A small autoregressive pixel model, trained from scratch: arch transformer_decoder, width 192.
Rows from block 6 of a small autoregressive pixel model, named by matrix and row number. Rows with one number belong to one neuron. Each number is 128 + 24 x the weight over its row's rms, rounded and kept within 0 to 255. All counts start at 0.
After each neuron's rows are labels from the 100 images, of 14976, where the neuron reaches its highest value: "responds to" is what is common among them. Only what is clearly more common there than usual is listed. The data: pixel-art sprites of 400 made-up characters on tiled backdrops.
# fc1: MLP up (model.blocks.6.mlp.fc1.weight, 576x192), inputs 64-127
# fc2: MLP down (model.blocks.6.mlp.fc2.weight, 192x576, transposed), outputs 64-127

fc1.193 [147 102 172 106 109 103 143 161  87 133 133 121 119 121 140 111 103 183 124 128  98 113 148 173 124  92 103 122 156 127  93 145 143 119  93 102  81 145 128 121 117 109 152 117 131  86 115 154 133 140 141 152 144 112 150 127 106 169 113 166 138 122 134  88]
fc2.193 [149 136 156 112 146 133 142 110 112 127 149 123 107 131 152 112 128  82 120  88 111 119 127 139 161 134 132  80 106 149 135  93 138 136 155  88 146  98  90 137 144 150  94 156 166 120 175  97 109 124  88 141 109 112 148 106 102 109 147  88  92 116 151 179]
responds to: white

fc1.9 [138 161 117 149 136 146 131 139 135 122 100 101  96 132 158 113 106  69 140  79 143  99 106 139 121 114  93 159 126 144 158 161 143 103 137 159 109 157 130 105 145 115 141 116 132 160 145 158 122 143 129  95 142 148  99  89 124 114 130 160 135 134 102 127]
fc2.9 [112 135 124 107 125 110 130 142 140 117 120 157 123 132 114 158 149 177  83 127 113 131 101 124 123 154 126 105 143 128 114  62 123 145 125 100 169 107 140 170 117  91 139 166 104  75 157  87 148 110 115 153 123 115 151 139 108 112  92 129 124 153 141 157]
responds to: teal

fc1.306 [160 139 110 112 126 137 119 107 124 166 158 122 128 134 160 132  80  95 130  69 155 113 130  91  94 150 118 132 165 131 117 110 120 126 151  93 147 135 162 117 108 132 131 147  91 165  84  63 120 132 113 126 126 109 112 138 127 116 159 150 172 138 141 166]
fc2.306 [170 140 116 106 130  86 150 124 118 106 132 134 113 128 144 117 109 122  74 134 144  86 131 160 120 145 126 105 110 132 154 147 111 114 114 127 124 120 119 183 147 119 102  87 132 164 138 127  83 144 109 129 136 137 127 106 124 105  85  79 162  96 154 115]
responds to: teal

fc1.515 [150 116 122 128 131 114 117 147 165 105 136 147 134 127 131 114  64 172 140  96 143 108 137 107 127 135 120 124 123 146 114 140 130 154 152 140 128 122 121 101 117 146 103 145 110 120 132 121 155 130 179 127 109 151 136 116 166 133  80 129 175  50 131 171]
fc2.515 [137 134 110 128 143 149 120  90 112 161  98 110  94 120 162 128 170 119 175 177 139 152 139 114 140 153 132 125 150 135 106 140 143  97 140 150 116 190 122 104 148 157 140  82 121 149 128 111 127 145 118 156 145 118 164  95 100 101 143 129 152 174 130  83]
responds to: teal

fc1.308 [125 127 116 143 122 137 154 113 132 117  87 131 161 142 162 127 108 146 111 137 130 141 115 115  81 124 162 158 183  63  70 166 137  98 125  80 123  89 116 125  90 150 116 127 120 118 104 152 120 154 133 119 137 100 121 103 129 142 114 154 103 176 121 109]
fc2.308 [149 146 144 101 134  97 136 159  89 152 129 127 143 131 167 141 102 128 122 101 109 100  99 139 116 113 124  81 105 154 107 112 118 128  97 125 133  91 142 143 130 134 108 118 144 117 122 118  97 157  72 144 112 139 164 167 115 114 122 142  96 104 138 126]
responds to: white

fc1.538 [182  95 108 122  90 171 128 119 137 144  92 120 119 105 119 131  91 147 118 152 109 129 108 176 123 153 135 166  99 125 121 137  97 131 126 128 116  95 104 122 118 139 119 157 114 117 125 125 139 112  62 144 153 139 135 136 163 162 154 135 177 135  96 132]
fc2.538 [120 174 117 140 171 148 145 128 124 110 112 135 147 108 116 151 154 137 159 113 146 138 156  71 131  99 144 139 134 135 100 137 144  94 129 155  88 171 103 149 138 110 125 122 107 145 107 117 115 142 207 123 153 137 155 119 182 106 126 108 105 110 114 144]
responds to: large; black; brown

fc1.153 [110 122 170 193  96 127 164 137 145 161 139 109 100 108 131 107 149 131 145 176 168 134 109 150  67 115 163 137 117 137 121 124 125 119 138 186 138 165 145 149 121 147  85 121 105 129 128 124 101 168 115 130 103 115 104  86 145  92 169 103 194 161 126 150]
fc2.153 [136 136 147  96 150 145  92 112 145  91 126 125 142 152 134 111 107 120 111  62  79 143 115 104 180 138 121 141 131  89 133 131 122 174 125  78 107  86 104 144 140  78 191 113 161 166 106 144 156  98 148 115 137 113 126 180 127 149 113 164  98  71 105 111]
responds to: large

fc1.352 [154 136  76 108  97 112 115 141  88 117 107  87 173 167 131 110 140 138 121  87 162 150 114 133 100 123 131 142 133 126  98 116 147 122  98 163 148 105 172 104 144 127 138 157 134 143 127  97 154 117 105 147 186 146 112  99 116 156 161 127 148  86 140 103]
fc2.352 [162 144 140 121 120 160 150 109 149 117 148 147 130 151 133 157 155  92 149 127 147  97 124 119 174 143 151 147 138 115 124 120 107 177 115  95 139  71 123 164 138 130 179 125 120 111 164 128 113 132 120 105 111 100 109 121 126 168  86  99 128  98 135 132]
responds to: teal

fc1.549 [127 104 152 163 154 137 159  93  96 126 160 145 178 161 117 140 114 121 156 101 128 105 113 141  69 150 162 134 160 114 116 145 181 133 140 121 122 118 134 122 131 136 146  90 122 164 118 144 155 134 104 117  97 115 131 125 160 128 130 113 118 138 135 102]
fc2.549 [ 95 118 109 123 151 160 119 143 112 156 121 132 118 103 118 158 121 127 137  88 138 159 161 117 135 135  79  86 131 173 124 124 131  97 151 152  85 139 134 145 108 106 105 143  99 109 133  92 117 155 143 153 132 141 157 102 135  96 138 107 112  79 111  95]
responds to: white

fc1.417 [154 112 138 105  91 142 101 108  82 144 135 112 125 141 175 131  94 122 126 177 114 138 114 149  91  91 121 130 141 101 131 118 134 141 147 102 135 131 116 147  79 161 121 169 130  93 135 122 121 101 150  96 169 100 177 136 109 120 143 119 132 106 161  97]
fc2.417 [126 166 128 107 154  96 145 149 133 161 110  90 150 161 139 139 116 127 150 117 108 133 150 148  88 158 151 141 124 114 110 126 101 148 135 121 103 130 133 144 128 182 120 174 156  98 114  96 120 106 124 138 127 118 170 181 127 107  94 131  88 119 160 121]
responds to: large; grey; pink